From a checkpoint of a small sound classifier: 5700 steps.
Rows from block 3, named by matrix and row number. Rows with one number belong to one neuron. Each number is 500 + 50 x the weight over its row's rms, rounded and kept within 0 to 999. All counts start at 0. Numbers have three digits each. After the name is the row's rms in percent of the matrix's.
# gate: MLP gate (model.blocks.3.mlp.gate.weight, 336x128), inputs 0-127
# fc1: MLP up (model.blocks.3.mlp.fc1.weight, 336x128), inputs 0-127
# fc2: MLP down (model.blocks.3.mlp.fc2.weight, 128x336, transposed), outputs 0-127
gate.92 098:516483578512499489458513453517496592547527530490412530554526429492464485460454477491402369489494396506491633539403567454513501474467543493400495513499466512471565418534517518522555471483507454494570428446541472437485557457505477475497411587472488481371436450561500514519490509351512553517529444500477480536577392504489524500463496501526457408556611513487509485411542553489508494547497
gate.93 099:453501553430439476586437508500513548477580487442446502492525558534552471491441490471342491465546467466503470572498401429523525543503506517556523436479549422442403479527466445511509515481548501479620599614437523502416541517552526572565440489551500535452482589536544505445511579477503503541498520502511523554482450555488470511452468528463431529497503496468632532506466501500607390413544
gate.94 106:438509445525437529505564477483527556492549552437481428481412401536464504523535537603528533546522561535469488523483500476515566418513511463497528498511525488475543577475503564544476540506405501568457424483579541413461476501527506476564448406400380553421497542476469521553595494595506564590422489564433546526471518504435406538508502545479624491445446552449519450520547543474541493418525
gate.95 103:513466405485565467456548400493528479505561538582500342485527467648463516459524474520529516488420470535547458580478449473499451543522525509488519435502492580566526501464529522572529536536576508483544568438551551506538430485509456431547514496545534378498554433441452448459494486458494520486525579503509539449383493489482459493531451530507402457594524528524458594481421446506609445474532
gate.96 091:508470442422471476540491627519488474507511496467542614470495468484440462441536530547484493484444495481580398482501513503546429494557551516525555505473466504506523467481483545481438463521476480445493542469625477400401530547464448505512509522505405545480490405576461503559520581409572479489569467570497477493552541473566462453500501519605473402424458466586507442586458525500553549642561
gate.97 113:501498581517469584533511360527410485554520534510548466512439512475444546479547610495467497457512511528516523588512547522505570458467503607475559514499362496344602538499537439470549492456533500529442558416545487489564470500468455468504518443558477543476451500505558566504486455517503512498449498497502583494505498529513449426456506454469462376532414487606498427404486527525449574446532
gate.98 106:504478474500534483517501505548443497504492456484574412586456502485530457465532544523481553484461526569436577444572493511502477539530454530429471557498495570509502527496387557498487419523471598576484482490601474458545557588497540443497510494494458596480476494480457538434590624497503576427497575573486528435383443496572572511441584436412455596456533500540516527401508504490518463437428
gate.99 094:483527491491479474520468520522506496499522490490513535495528443521514484529505458520553524507553532456544443536535483508472504487512471476454364373379532558566476522497585529447468601576544501515502530533497398558526544609525441469489437499576503501479586500443504493525521568465505462474420483593524634549514508450517406557529523428451431488593595471355507507452584476486460477466604
gate.100 093:471544496507396470510556485471497467533573617488511522514522477595607452433523490519555474463437536514505542542466427483513622534498488531517474478524525555541501479469388518522574453428571548524491540483471543507487406472537623456532460456383481504519547439578430553456541464533458560514499576577497552517509474435570398575454512421469503559575569561408495544535441510530458512488499
gate.101 111:558515425395580556480584475612472547526475476493462465613514579512463516611556499521506489497463556502445468491457527441527489479527442531424468500524459502456536503533461488528560480537497484494478575553477378548496483453534526520443474631392474506512486506523500530617483608459515457495393564499465501621495516473354426474489568521452525479486538488477569543506561523472518501455461
gate.102 099:469514429561606523495592510471482467458468531420436486538468562503529586404432533480588498495494441574423559566481543492476453429590500516418415544466525567490502525507448569470521491476479572486514551544490474508431519520511452573408460541433445560516550508514434421521538577484565462487615479521482520430444537598484491525507510547602507483514545548453462485466394611502538480559503
gate.103 100:565504401483523528576551487478569480492563375512494509466485450483423473475436483437480500441456542536504515454498361489490497573419538451450480522433480466530428528489503564511528402557483500408504517532408449537444354495501553498546459508429404520497529515532501411518450544482530507435543517478539565459494455529504468456450517488519467481517504525491445531629492511337516564589494
gate.104 097:553527453515479515462455476567394489487447396500580490477435505467536562430513585524486554536457480518523569466500550446470441555578551563490503504569411462481481512551536501522596516466372443511457613508520448475536487490476440331559514534472544520526458544563381443549477455512546476442487435552513538522516457460510515492477517563580456518559639496461563525450447485496522491518469
gate.105 096:515573509506489442440498443466464458518503448542483460479479584563450463521507527492487433517432449413534593498530664429511529421529442459562471508450502430463492482520496521486522547445432408461509491500551618439470590542543496407457513541406533477523599588465396479556501493494490548529395529561468520575500481434438479546489579491584502535535504465457520506449468487411491558483563
gate.106 091:422581440477504526531513498523442522485529462518438433416449476520514408380588534454531525541559524532535444484487475526531554512426467499521519525485560561491459393385506572519446466563418455519488428487377501501484497515585611455556425494561456532463470501438442554487460471505488489436498483536485546597519497513418538554537570497584584562503487475558520565378558526474506503532542
gate.107 089:544506528482378500494445495600491442530515531528511550570514499484597452433507579549454559545516466431572513559461499507410461532451513516395490452523478503518547394498499513473498520655488456477548508603499381492502519578493549523526437533500514520469482416584517614530491514519410515474507369509514502462531622488494483516501500464518448554389511552519575472493496475497552491540433
gate.108 081:425508490491479450526418435497504500474399559512529427542490518507566539462472466468429414458467530529521445422501450514470519432511519452464514535444482529476473494534417549509482497525499471486527528561507516565557511547491505443530431515513480614589440512491512526513584503522538479635505531505509515607500422404477568516538496581463615428497514396589552423521461570471571510344450
gate.109 098:493517465497490491498570483453410530497408459562526488467425521538491432522393413658506489527505452495479506518444446467426402424489391480497520473518394448495474446495484502617539385514503481488474525512498589573475515553406485465497540477470473513512477489488577589433472498454524452428454446526434563481400506505483517546504501621470487479546537517472462532461550500501546368507493
gate.110 098:487489527549541500500455462468542432459518495491504587435508501493462532430484504542498541669409560507548427501524441483529479515493566477566391478504522503513471545453470514520483460510398381436520523521467495570474562556498482464537538543459430475554391576565510511590527528541487487571479538462366433506518431513553591540492525436575468493625513467475583498516530525492485535408442
gate.111 101:499587569533502576552535488526508499499529474539519590458429398509605485520474470467487511433543497440363490510452510440463537460537542550493501457474543464502541468425534499459437557424531574544508505500493515494511537420595504490510550524428570435612480537545486511505500426599447519575482464573604435556485466474542418500426417566548581490472526432496397509433493513504448568436500
gate.112 084:530457474556479397480485401532516523506475561513469566596590534479406540500530562549390486391542460556483495414535473553603426418505496511482462548496448431477439519450559486488503567548452510519492559614455521485511462481548571429474542475525506549554426502508514628423488494608483503506546517550485537503557507578574524437487488436482477534500527563490430475565470439557447519438468
gate.113 086:512469532558576490560504567514484541527597501523606461551525497571551509505485461493450512528575507462487479510548524481613468418474531486537488494474469513401531436600477503464408483537467479525579485431397458472525421404531463472488504488592449533415436589557526556482519504489438506502528430515488552628526561526487516561475442527445484520575463417390539479422502536629473496492507
gate.114 110:472503469443497511501512426472532538596412409479531463482429396476538550580498414494516421481451535565485521536475508573543441508529469539361533461462494436555471395532510516525452480511442545514342484469546466524471454508492396492502572494510507530464564448513547494482508454503491525548474495476500500459449448585547603515446576512520556503610554472462509394454449582464447575515456
gate.115 103:504557497461527558543513491515472589494367480510467585571496599456472554549500540511500455460487419440500533463451461454487530475462470518556521585399402534495429519494443379468451538499499524517482470379537547419519496538558505600462493553520614412490501658476467416487548496450510497479498608433450492517517487507508548476472536421457463501543425555461464502490512505574534478496508
gate.116 102:510495479564364560616492554485496489455479505477573475519594458453481509466468520521527488496547466482504456514499556398590532541482441538542475510531582439606481447544495419512449482474497475569513423485530492553532504390542509516584491441587534563483504431451567517500514490457591473499506505549570516633393453492385498411571478438521466475482536497445449599434546500523481502500482
gate.117 104:418476509458555449478527455430555533452432516499417573505557476499454530460538420443471477444479466493478562436487459470537378461485479483439538508520458525490615502488384436561534401533456604516576587488490525548533442592545562419448470559533406533480465416455496523514518465482537471477585596537500417530541416448497515420518480530541532497556430490562457433561518491525522544490505
gate.118 098:493537512529574502474516502505437486492540492475537534509619589485559525531461624509499511445644555402540485461514535463449477499488518496490484585455432484510523528380494410434417514565572469484447538510486514499509503551542460541416436507652416484437534570495496403434514486506527542530571486546578508466464534454477425545436460538476494462467459402563474528462499483478459512536598
gate.119 105:404481564438547523415605501498484464481550499544515465483430447532392526547469464570482534456515568491526502450428463474583603489564487476517445492521401513511578499486437556542543442558550506489570482500524484496565491557515535562500519467432511482395452557515498446542491570565485432459487567507361569512514476530491544510631466556569516430547387459500385495508507471556529487510489
gate.120 094:459606505510468510598432578502590517478484523453569573486475564478521505436469552582511499505434527561470475547462336438500488501455559393603495367481483498469491534434506506516528486494469606527512480484483489494486509461555525491538438518528441538419587442579510482450470500516557478475507419478551483532477556482588476491514450442366521517534444501566511496511500470483636510476438
gate.121 113:460576448552533528608510610467506557563534410458517460506480592430462493606556456599469507475501545445516526500610459440491457533465486446519529365501458470543501548535497578428551545552528474458410493600503507610452485566460432493469500439467521543490553474560422495502531491463429461529466569564514511581455437480426497548493564463453484446460473495520515534430460482578531537500467
gate.122 113:488402482498507452469438605551599566491500526504502420449530492476466429600504600458624569447476537564493527421488539535432548498470525499502450512506596396533595503550440460486516572485523477519511425497530519458555566448509493429497509475520497386478571431425467488516497436450431556462434555448475466512496504501578445405439549485507571489530482471550542414525496455434551539476456
gate.123 088:458509453532574521501483437519470565508502422501538476464496499582478501484492522470483600440453434467611492508464619433513545530512396540522438470468415479554406590538533524424431528494500454499513485548605507421483475512523476502413502498535523454542555500449454519397492579478512459579499522442491542580468529434521509444429488531415477484433501350467395531452456505535436560542478
gate.124 102:524557374437563458465519455367532597476470572549468459633494489512505475489526503500514591459507507381467410526570521474444516465525414424490475424548648420499517530490593521508493525503537495448475497519450567435487460412502464466483493552512453485458505505532550475555532458507437536466418473481475509478523474469539513498520524494582551397478476568459441419392524541521513487519452
gate.125 098:588452502547511468466375511365440446478506514514441521440525578461495501458443513441464460453490461488432489503555545498482495538496517479524575513581573522493515557502479516484590544456431514497515425485500477482540560473465541474533477514500391584432521474443465477530454464394340552461459582486496557409470540512497530479360508506574507516411576414532519457470544567512450520457483
gate.126 106:522479538474633510557462471566522494447492413547505478389469539516479546468474527409562459588514549580474480526528587546538511498467513480458488470529566588476535415478504600446487476399511482577498514555394492479416485453571476547473462574507513536494600425507517508469503544520552496529535472496479332464428576576504483502494533421461552494534430498494474611438453539496519506536532
fc1.92 096:573567487493534552427479450550502455497558555542561476525389498480544450479479501449527531480462514425527456552553501502488410604620506552499528461501397528479492469513432484514527549524446427452493618553553483474573531560497419627481565430504408436471562562535535486567497519451523489532513552552522491560486519516439502488525548422555508433606467379442465515514533421545517498466548
fc1.93 091:512538523568421560557512380535448502515504526590477524447494553569444515405493517506595548489474459486556402432494529452430503486549445486517442510489432431607463481463490480432452371577484513509575623444497430437507525465523421476463578454476468547494529498451520531481423475478519549527535509485620515500407517499577500546491491476437473425480528505542564495517605527524485550419507
fc1.94 103:341525544501548478474440429451495540485494599477512421505544530623553470502494420610504427533470492559507467448381467483506540466400553501487535530462563497510394492590495467525490552519463597515466461493482531437475450483531519447471595473553495406442489529483485508638565517478486531510484504461504492494451537425559511452491516536485420544416594476524499490507536578545499444472562
fc1.95 108:489457519501575542503474431453469550589451450463580400470552486469478524518485516431471569437473530521504574481545435462508551524443605496464492442491555533493415568505548508479465500451445453517616482369459468551467407503485440615540546525550528537547489448498475506514441398413408509570607489486474505572556446465468480441509438530508456498585420620488491497533532504511475479525512
fc1.96 100:491471498501492489444474493585409580531589555438554472502452532509560461434440522453461500410540482538486485567397496586438442477452489519506500481529579534508501514498549514474502428504484417548494569537499490507438562457489505528509478534602498537460537561455489568604605519497557519454547468542536469528594546586547430485522484530585498503591366418488393482455507527566397542538539
fc1.97 112:563571494447530550532394482528493624555450503464476533504519485533426494577440459557538548467546454474395522457458537563407398483508629461434502458499485594517550497550474461443481501455525570495470502443512439505469469560495484459530502419553463487577439532613535505511471472502490440465522451547404588517604470493532541498522611487556523528565506533451525545430496458532481517390472
fc1.98 109:442519488423571496431516425438554498500494529488472454457562462519468575484468450578443497497499493451522499406403488516561466527470490476555536500563552516496459436457454486531548436435500473575500581449548513414441422465500569536376612549506532452494564463515514541556488471541583464515514530469406495544459465529392493459509406553402564542502524632476531500535552522608495450541527
fc1.99 091:463399488503494564543580516497562501419610519501495452458552522528475498464545434613560435579449509576502523475415429484511448506503521546467489569537492484494610482429467380436509488540468491501404469547577539604533472567563510516440519497409407498422454554550526494462397481540498540483489487420471394457469530495441501489502484479476530441508534444510441613539528462508480436482471
fc1.100 097:435445573580433519446481525530487548483451473547528520502461446530408558475466472585522499485540570532355444502399569498527525480562459517462533482358491456485542511615549457622461561462499474537475533529512548488530536522471512493570467479500435472581521515428558517482431521511585505456470532548544504499410571469557508482511596518472530447437586476486457602467561392502534495498522
fc1.101 107:523513520565499561490468531423595429511487544470511502481548558588554492464474456492569522557485534519439482517510573436501427494493440550488442476470611510522473495514445449436520572480520520513469417509462458491583426492572478577561555449448488397446491461493460506461437463562548466414488562513530501530576587512599468515458514438484424572576469501445584522426383380532574513557499
fc1.102 111:433591442461481534510512538517524522489571535464528435501476485437599476534476463457403583530547497558498473510489547505501520486563394510604519546554409439481496458510444532510507572501502583488471548437452604438471580577402431542441464526539438377483480433589533525499481498621536549497540518570502431539514474435441542599469487465543500456502495406559450503518465467516549523552464
fc1.103 100:496552446532423549549497437499479504508481443566520557528481525557547549508554479526455532471542555451604459503456474505510569414469470443430515640532381507525502490500463433597518415507580445556592431453444521559565562500456564456498501602516448496512494486501409507462542468597494409492497507489512518501456517378524527455507532467381554465455426538502512506501500503489431613455498
fc1.104 097:490445526471479477473498553489441575527580391526537466597499529551494572460452574518456486600554540508454480527594495413525451501499546572508440503639519472490503646487485491534473503516461522423436538407498570513493484498489509510565486532545439487476442442526486563553603575544460485409432520450482471509454425512568476523496509475463425477500486488504589530560520381484575494514397
fc1.105 098:521494604543508503405458505554519483451456460502479501469488307538527459558494476537517485501523594496483422455471521508498489414516491602492508499484552557548464453492479509466508511448504405528476558504514487565439542479420508494485484548529507501541508470426567519495535427485545409633568579535559475500513519616518408478481570533492463455420513494444464391497545486433535644507521
fc1.106 097:510483488533507427479470564514507572572641522400347599407433526466530511429504504439518492506468489477544490441471605509578519546540526474511542456491510504496436461485506589497524522551537478523466500540395520447498416543569545485443460604576450532451485483555615524556447520407493545476480576458533517445457557497463498508581570510517482562542481422469479516502575423525505507532478
fc1.107 081:537401592423466510400567505549585410508491521451494530417408486575499514494526434470600449533479506533485484500514432486472515524424505535490526490549491463450492514537493580493479468498423534554446581474527570609426447566503452538364509541557520600506470578511431551552542596543487469440564579445492491419533507459459549567471519415537565482494497510532466469510463493541497492408495
fc1.108 087:431593444517493571610537481561479506508495505489579452542488520545469554526522549458554458434520400500510518462590480564569443499477474495527507487526479510497510469471471562531474563491503431497526475596511571574432502492474517516519553557416538565534517450508614511588519528424462502497497374585495512616517488528495515544535504529611595537488496422545490544489535673582470535505522
fc1.109 102:493612524425526493492499482483527537462508511482538498451518498465439521512463521480486531509404415561502580425482571453455526541610464554598517573490482364483438544558549477493446419556420445538470481523455406423503510549484511437486471390560505551482399514461510505558483590505423521624487498469491405434503582492489478529483511510512465524471486452606460500519596432491524442498464
fc1.110 096:600466496532542488485465502522586535510487527541392489349548518500481419500520486482483526510500493499455437513499548507591497476427517547461556480338490485573470492500444578479433478545462530566600498391509465496576650491557443498469532566471449433477473517451561520492539584581531497525448484509466481446539475504497486573475538442527489511490526487564489364577468441514497491434551
fc1.111 113:483435545508464603493546493493514509510532530518463569505536483516525538475513471530382497451449463505456413479515492459488505489513486604437525520608480432497543486491372503534461423440442431523446456505501415524590453497505551490537401419389482564401410511537399521433501499492498499485502519494554548513506485511572522514538470513509462650561497532514427547638518493492408495471568
fc1.112 086:468573511504492500520494538573594559492499535538501462491481552504489382485403476464366459498554558424531547486475482587593541517437497497551416566498548435483436411588518411469497544583492496525502495518503537453411605518483486539508509507459546504491406465480412499520524640508477403509515568546498517525527467603509407502493504502467503501506495552589477417488526534497500438408445
fc1.113 090:551610545543583524544469431511454530462525438497495495530549544534434489466562452542544493358502506487530470493547526473578487442476495452500492575501560583432464551515502554560525509471581508457425499498476501355400530507517521521457555478562546459421489573480545434464404576498520493535472500504555523521557462461432484408502546464479454534405429516472432581470412403543561545449482
fc1.114 100:545433501501542524460606532561465497451436525610554455607348422491460523543444534579570537456525427606500569547454543490458393502585492545406522447501566554522523441599570544513466482466531495436543495439448483568533432431511480519473464579484521476439500519493555430506496459472435497533509452497544496449509481583538604498459507524520503448437524478474530517548484515473420528471528
fc1.115 091:446436475456529501530444527448498461594478444533524520462597456545513462446530429548531450476535491511525493481534633498403469479498538501520533473507476513452453471555416528522508469537400467536530456522381557540560452565514516465530487515572366498483500445529421496555458603536449541512449507514551588506461520507425609456409400525485538516507534441466496548506437456407370486467500
fc1.116 103:541490474498514491515509501486505534550525496539444497484513516527521469535494427593501511504535557499508486455505547506600473474531527487605577559554456535439410490504464530478501401502486613414514529636499510399484378501455496508445453365505471473501456528491394568461474512574563474452472480550530506516589423364490553547517502474440568549487546448533557454479477553473438465525620
fc1.117 099:435489495520503376472464532547537491465542483485556428390507549524438453532548484518503496479552575544530521482498509485508449637528494418478468391472518551554564526580484427509478445504552467471521408444418545515574460512502448478425598505508482515456527463501517516594532504492401485497551513561453544508603510506530500522511494444519493536447380422554577488456555550520595414411424
fc1.118 103:514593478541446522492487513457585462538495520538369433450511441489525495549538497503609519527453529492476506422379563478440476430511554532441417462559522454430456503605500612522557466542464533488551441532480508585530473554531490445537595497504536552513483447557509408451449509439537494371530475467517522558417529539473473497452579462459530532459521552470461577492551507554388483556534
fc1.119 102:544509563531498464399513514492522503505477463532522578494488564449474519509409441414461502489549535397448472483492596469407459472518484454520527427420501496482526657444499510499558441413619524523497509497518481529512489527554560492477386551455495522377476505455465495620542526536566541532467490435491507511461420453496448524500495461529465502511376500487488483490593478466513517346442
fc1.120 102:477484465475490406496500571477511482526565542543523571450484442348541475505556444554594522432334574453496519514439505503524561466503554505491490451522472573516452489468494473506522528564470511570503498550495482533509580541488540531425487650454529500553501496474548498564426510579467441449469393556514474494458572645506514496495468521522514490532512502506580377476492479490574438481572
fc1.121 112:490468479505471521414527542559494541441423477510472351510503506567481476523485517540438528506421496446463368534478543476535437472519520479579495513453406421422549494581549494452462534558478543497537493508408410617481574509492548362499438405440504433440559553473581525547514510440442469546490539485525536497569477475489515478464541518520490489524476512436498505609488518409506588484425
fc1.122 109:562559475515487582396447493504543486496518534535525473512416496445491566456483400518527530414508564445542423492491445511509567450401466590514499551568446451444357464572503544485517501435507541549475477522507526498512397456513468530572559473419533440489377488578451512495427472472556441498467509587576500473519513473536563594503484507515551485527511474449582551498494463394459477483611
fc1.123 091:426522584466471470491490427423431551462517429501516501471528535537496483542470497380501572474526451566476440540405488462510536467503512548477495508439600506551481500531489500554534506424460459505474466524530586503531485529627365460508484584420497493503438570559489517447574567400499607577529496499539482479472500487500554450468488458543556538451456397533518402516435493391571526412479
fc1.124 106:473454494435487577439500379432625530628548500479453487569497483545491489512540468476444543410479461550472571573512465420565475503448396464564471460538549502562523503485488448488449591442509491505501483501510611493601524430429513447478492475563497585506434536497520485448482512482516459441519524461385499520425476449405511508430510517563502475524481597479519482492531572464508584422582
fc1.125 099:452432451449444477476595486489390491445475496630460488541506484532535479494500493448515461545532483461535441511491564409420536580588564493559434454600460556515396422527543522531469556475419513437546560454505577455507479486479473476476481587504623552537499541487476523474578486546433506564561529510537512513546522497504487512446572492407451469483405508591398495537434473462573472551522
fc1.126 106:536453470529367453442471521496566429437494488563494493505475473467418507576552485440475486552470532505499517515552545532488439477562510435401440553501581544548502429420524633487453439513511629504527484506509542510487555481493502617421500618575411426508518522527595452483505530414517507527577529475590504413493544534481502489564500477549531472494485482539432501486446528536574599464531
fc2.92 094:479468601538411535461498499563396476477492538491525438399495540509467562489548566481451472491509470448488503521452460498520595519402508403420525557496519499501463480422557527604561490388533512475492548400373445516527557522412566514473417455518559515502491443520533455517484533538569515575560448505434400503493538477535411564417531484559469392509531538521501563523477477564453489489515
fc2.93 093:501524465545439496463427447509519505550395456499471490520455600559491563463511575592486478429475521501419575501529557485463367548559563431483485495385433514408500444490468446528494426483533583473560515462561617575444514415494496450608513478473555492537447501520498507552512396445490537510515484577387545485472427496470498536423576546512537476507469510543494449446560500546471480551498
fc2.94 103:524587448486447545526474366497514399536606526522425511456417598559507422541493453524518527533412502457372525445506479545494532445472491496619478520496483473542551448458497531545507435494487524484499500487487448528535540496487435459613465414533463471469444469494539506470461583507590548408416546491563512568444469384488549526481506497446458524479477471428432448471505481475535400534569
fc2.95 103:523406519545461557521494560557528506517409564473471545509559503654520471456542420368537473487493516475530505500476488522534607487470459531492483495543463511528536480518430541502493461510471524574407479603550515466602503454556432457545491524473504493497468513538495491467489505532423541428484508671508387570502424519544487536388486483434451598452539532481424416481468487536454489440518
fc2.96 101:497516424490482356482476519563432470553459567586470439453627562493512485549510443572483496483610487527526533587477468545518535572481513495491509402597498457467531554508452476536395440464498427519485426515457522553431485490541545510498397517463477532557440494516458508474488528429456514543462568538553474545438472487557499381530505488624547542432511510540472564568553522571435509539447
fc2.97 111:458449512440497532474634594539524603537476576420612530451510507462464530512517510519461499429501474486428488506465476458355457518529485443516486522449551562498392553505480470486539522496477507569508468492516463552479503490493504589433447465554495386529473630523538584484535600499428471501500447528498462499541511462488544464378591463501483496552565484572507464621522513529439494555455
fc2.98 113:507522447488539477376555486520505499507474560543444564502556412442546556513610505463514570577498471512486505511456487497587548573478509441504479571608496500547564526497507451545515510516505476474539550499516462370572570522539438509374458495538560517517509500581484539534545553479396467499520489506490534647549493500507505557417506485457521483504376610402520491463494563420461423506509
fc2.99 098:496481513553437385558489526465509431588571539454490489473473577540540486528438528515505495509461568491521478413448528465448498517498561427544496481504493515578508419524531512549500440474579541529554499466477542529417411490424401583459430405498505506500485436478490631550421614605510546521485505491526511473432543501464442476504469481423381482509532505468575567626475420529503524501547
fc2.100 087:534495487461605491402513466487488449495584464512523522515530487483497547526454504579516512485469503642451474591564485528507599577511484550530513499487458494506504510494547500434561588603529544440484477482533477519503577391472540612490519507458558461553482578469581406499540466554607470510535498484481567478429520525606495537612434601542469544470441516483541537561471482430432555572487
fc2.101 111:443453540591563497454502493494396505615538515506541508609506511419469496555469533493484551444535500509545547592395435499523491521504479531494469585452505589448454472490410543474497482436509500427472480454420605432560483510462467498554499517457591499483463482566445581522527552501431464373533459452415410553498463531570487492515522462533465507419620574517585531487505526494483467527562
fc2.102 104:519461508328446601526474434482457419408493449451603521373487497535545501536576471560488451512404522478556502511507511451474467544457498484497501500567508549521483520539521479455473398540429569492468500453462540531487575450530485496469504508518438447607458578634495539486549428551461493500510443471550552484420465552412458463487500497497384419514539540424490500470500425527472473483474
fc2.103 090:458429469497477451445465496511533469469371490369540596485532396548462528480460529549435569471476638548510545508491497537558435545484493546588465545576492426462518510475477500413489427540507456475479458491414455468538477425429488413468535445535553567491431327464543424525518520469471488525551558513518505477523489521447486538531495441489485515545472494540487617470469539411495445493483
fc2.104 105:471541492533477493499414502450510461578492542540534510444449543522417414503585414500465437515402424420468492473524445573403495412511462476523605510467491473444473478551489525550334504530447443510461496495556538378518467489532517461370481485540542490532659422521500427542564460527498529567514568478552551509543478535503454457477484507489474488539453485525521523506552530503445496520601
fc2.105 089:551569548541551470479598456471536523488527464520526531520465466477469475475576482541531476578531583565537496570547553496502598554490529529447475398556541442454505602541497459560489529426566516458542435518469469459496529493574446544503554561506573512532486551425511425500489533516603616458542501476592491491454583472521479547521437340613519478513497472378533494469519439523585479485501
fc2.106 105:597438463553482475474501501547473429504479500419514573501489506485493512481480546551485479507480396504515535538498560517492655503472503452482527532422556389605513428583521484479542502464462398572463540507591502503446495414549506554449522611437555454546559503513505544409547481444491429465419598578492545499464593510603529509511423485486471491528538484462465414538504526484489491391478
fc2.107 081:489554498516514468465489478444498452475523475496470556501518630548468389551565415457514493573462506516485456576455425582534563519549392525442533559348535496487551518491539512550480505575450451473546462473488464488511508422512576427504493474518501495536440525510561500505418461506555542697546542495581550500530405461569587455541466527506508491576530534493526491527463509549501416465444
fc2.108 073:536491514505452606437550417385516548418440409522430495538423453542447521408493554580356470553550541505499521451493499567571500514531483474458486381517525500440428481540448536496536552526556444481447492487523447496514534552551553551511432458474490483571503456452579501551485446413502602478466535499548488553510550537426403529544484486482420527435561436487446430539538478513486439548478
fc2.109 092:465463506545604569483423445481442494561522454615550565511477508507481454483518553491512532548502443479559512557447549507457545483429477506432472497502539526514478400530478494505425475391436640529513606544490519510640581482571433495536544504473476412430515493417516523499506549485412370495524558451489513541565510431515527477513540518408488522496485613553505436543441520514505550472480
fc2.110 092:573376477508463533520507500455580607441500505474505444547501446527476564500440487529523458502557522591434483560478562545572397541470533574553392520499464450537513528490506400517501486420409550512528499487465501498505511569484494529484359407508562391461592495444575534461561521474494494438576392571494450431517451524490478548495490461544438472548502475417475475560533538520556483456473
fc2.111 118:475500420447425545435408466522430406485432448524478563540508474464467425412420530469462402544510478531427555521455589628495481555480492565634542534547522549520442517482504508481513521502508516452521525484459552613555447466562484487537443489576522475512477483501566448458553584474489363570491496519483427454432442513441482442535451475501474538418542510502558496599494500501499520503577
fc2.112 087:521485461489528584439549495462483524549515457524451416443538496544535437467592491478543527471540516523489496449362509480462528516498483511499425471563470414510558471567476449559510500537546355477497406554501527407524453469505447404424467452493483443483619549506499609538501504582617484532441513486417564561512466456525415501481551528492385461440493540532525495440535418522525490567516
fc2.113 090:548425493496488509459587611471454458430358520490499467469537464423493581540506558562500504546522506459558542429379426556559490512495476562502524473471518506462498486522491469467439466398518580484477506489481561495512595402549447522439422612470550497540565474447488502542493457539442459501534548441567525604532517503437523556451500519463458480528432502626487418453557549531516559492571
fc2.114 101:462566510494513458498547505448453549570531596544462471484548558443486445494480573478496462553436518535573435468489534585461428599449379501522364475471505458456437438587493397573559495534536560498526473549456480502429539566566502413502508505516470476463411493538421472469488501526504512504411503495528512489489634545487485517563442597507516572564542501572417433492523558500562496458457
fc2.115 105:442476566451511514552494428491438493534499576514545496453553490538497547513431487509459479527491502543510539475572498494514484481509455461513504442472533529412677482517459522441551541450473550423551538516485493457488498515553467497537449454504459426549550380384527441383518437464510582419546461424505456490433511511478519584653563535513489416480491489497528558488473372598507472511560
fc2.116 098:492525482569481547507517501580404493538506576569450555481462510451504500467523447552471552514578440549446626504481510471520393471510510487470473513496544522545590442488507511481469482476482516525538501552495569419551373493375515407454518482511481501503519484473459454533366502562438451500484577542464481453603577544498558448526508480436522429444553373509447527485474503541420608421516
fc2.117 105:547513579491494520485504551516575520512545589504437506458577406536500588552534489446593487445514424465470674531518496579445477483504638462526459503459387530541489616544527536536529450530474403408525501510531471518505496490542509546498566402512513477503390454469531546535610571519496451467474399536471470478460487465527409501498487462558502523525491526510531447451503474498514514453582
fc2.118 113:543435532472492448457579547547484471550534468577577510434510421495416492465489477553433449463440467481476460499451469560449498480367460480464457477546501512485578466484395393495556411568539454462542482484509456465424554504468474501558498511532589500482547619476474533558559517474491500467474480492553465511499436447506415655544550561494470581537498480503440566463514507460468472395615
fc2.119 106:499501475418536467535449544467510489546500571496502450385493436556436487506536497405558384512566471469608558483391469506551480417529441466572497480573611491577414424522521487497470473594523512436491507515476453420577493531458485490601497412443530520425506551520490584487498513550496486486544493599465543484500559535477541508539467515480539546566494485466569413530459544441548450467390
fc2.120 096:571430461554495478420532472463493392513492472501550541526566490489538494559582530442486583501555400489507507468416479512482522423542505415441526494477564532491493493605539449566592468541502496495489576531492527541533433473389472528441511602526394481436528556527608571501506501493466502526494546461464488548590432568492496539485573425505477426547525499460554488484434400506553636480534
fc2.121 107:453517475397522427593492482466548492487531575477466480557509554391570463441516590466473575514465401479593472456532426601537479407538474497491499490510450556531467583438508550480421541495461525553521471528505500621519416500483480487488483419512499486457515491460506436493364499535493436492470488502546499581436558444591481471614491508565451556515508477597449467499420478511473585502551
fc2.122 120:504516538493392435528431535521461515442509521503546568480558470514518510583489493530410537478503513493488518545533573497568496500503471472484544476484617499470576478387559509533559462467451541500499486629505459426506518482536575534469425561522437406536526543474507467554443588450442622503595511461549480541485479473550468534497497490599532345411497533486575482591585433507532467448504
fc2.123 091:498438476446482408593504543336515514432598529497471479470441494499576500512561517425495468531436529610506522481514611519456491474431427401532456482516476524594462508478466573509542491499493599534544480511439449520453501486457481486582567581444535559579385505522430460483413374477517528519541493406539532485538490499464532486417468477535478450455491450543470428513474540505547512506499
fc2.124 109:437492601549597499467590563605502463493419512433493586470534531576439469478455436451496547509462463419507500559496459510491437474474458526441521505594505510544529433496512497474601486528507399522510399548477474564631486474461484494467532539473580445432598442587506541483406455562484368534490578431439526469441480431509430490473492510532475476511450459473494493545502492565539513506530
fc2.125 098:550554475504549398547498521465463545486473528572464487454445475360499469479456464595529503392627520586523409488411529504513484454483439501485471488416475546474543495525525548491495371526504481388560432537453544518485494558487523470538500545513520517535436470535477454486588405527509484423449580445453475569509470483496586542479510496486514484606557429478528527464396467419475500437558
fc2.126 106:529503443510454437513432475497593393497524441583481504545500471576491497483564430505489463474553447414519529499513534467508522501474495577469550516456563322556473522524608573539551525505389447487533552526495508560473479528501476457390491595466534479482383457463469584513482490530531497534423432434571590575511549510520417589531516506515511452485500502459572548501442471576440481490467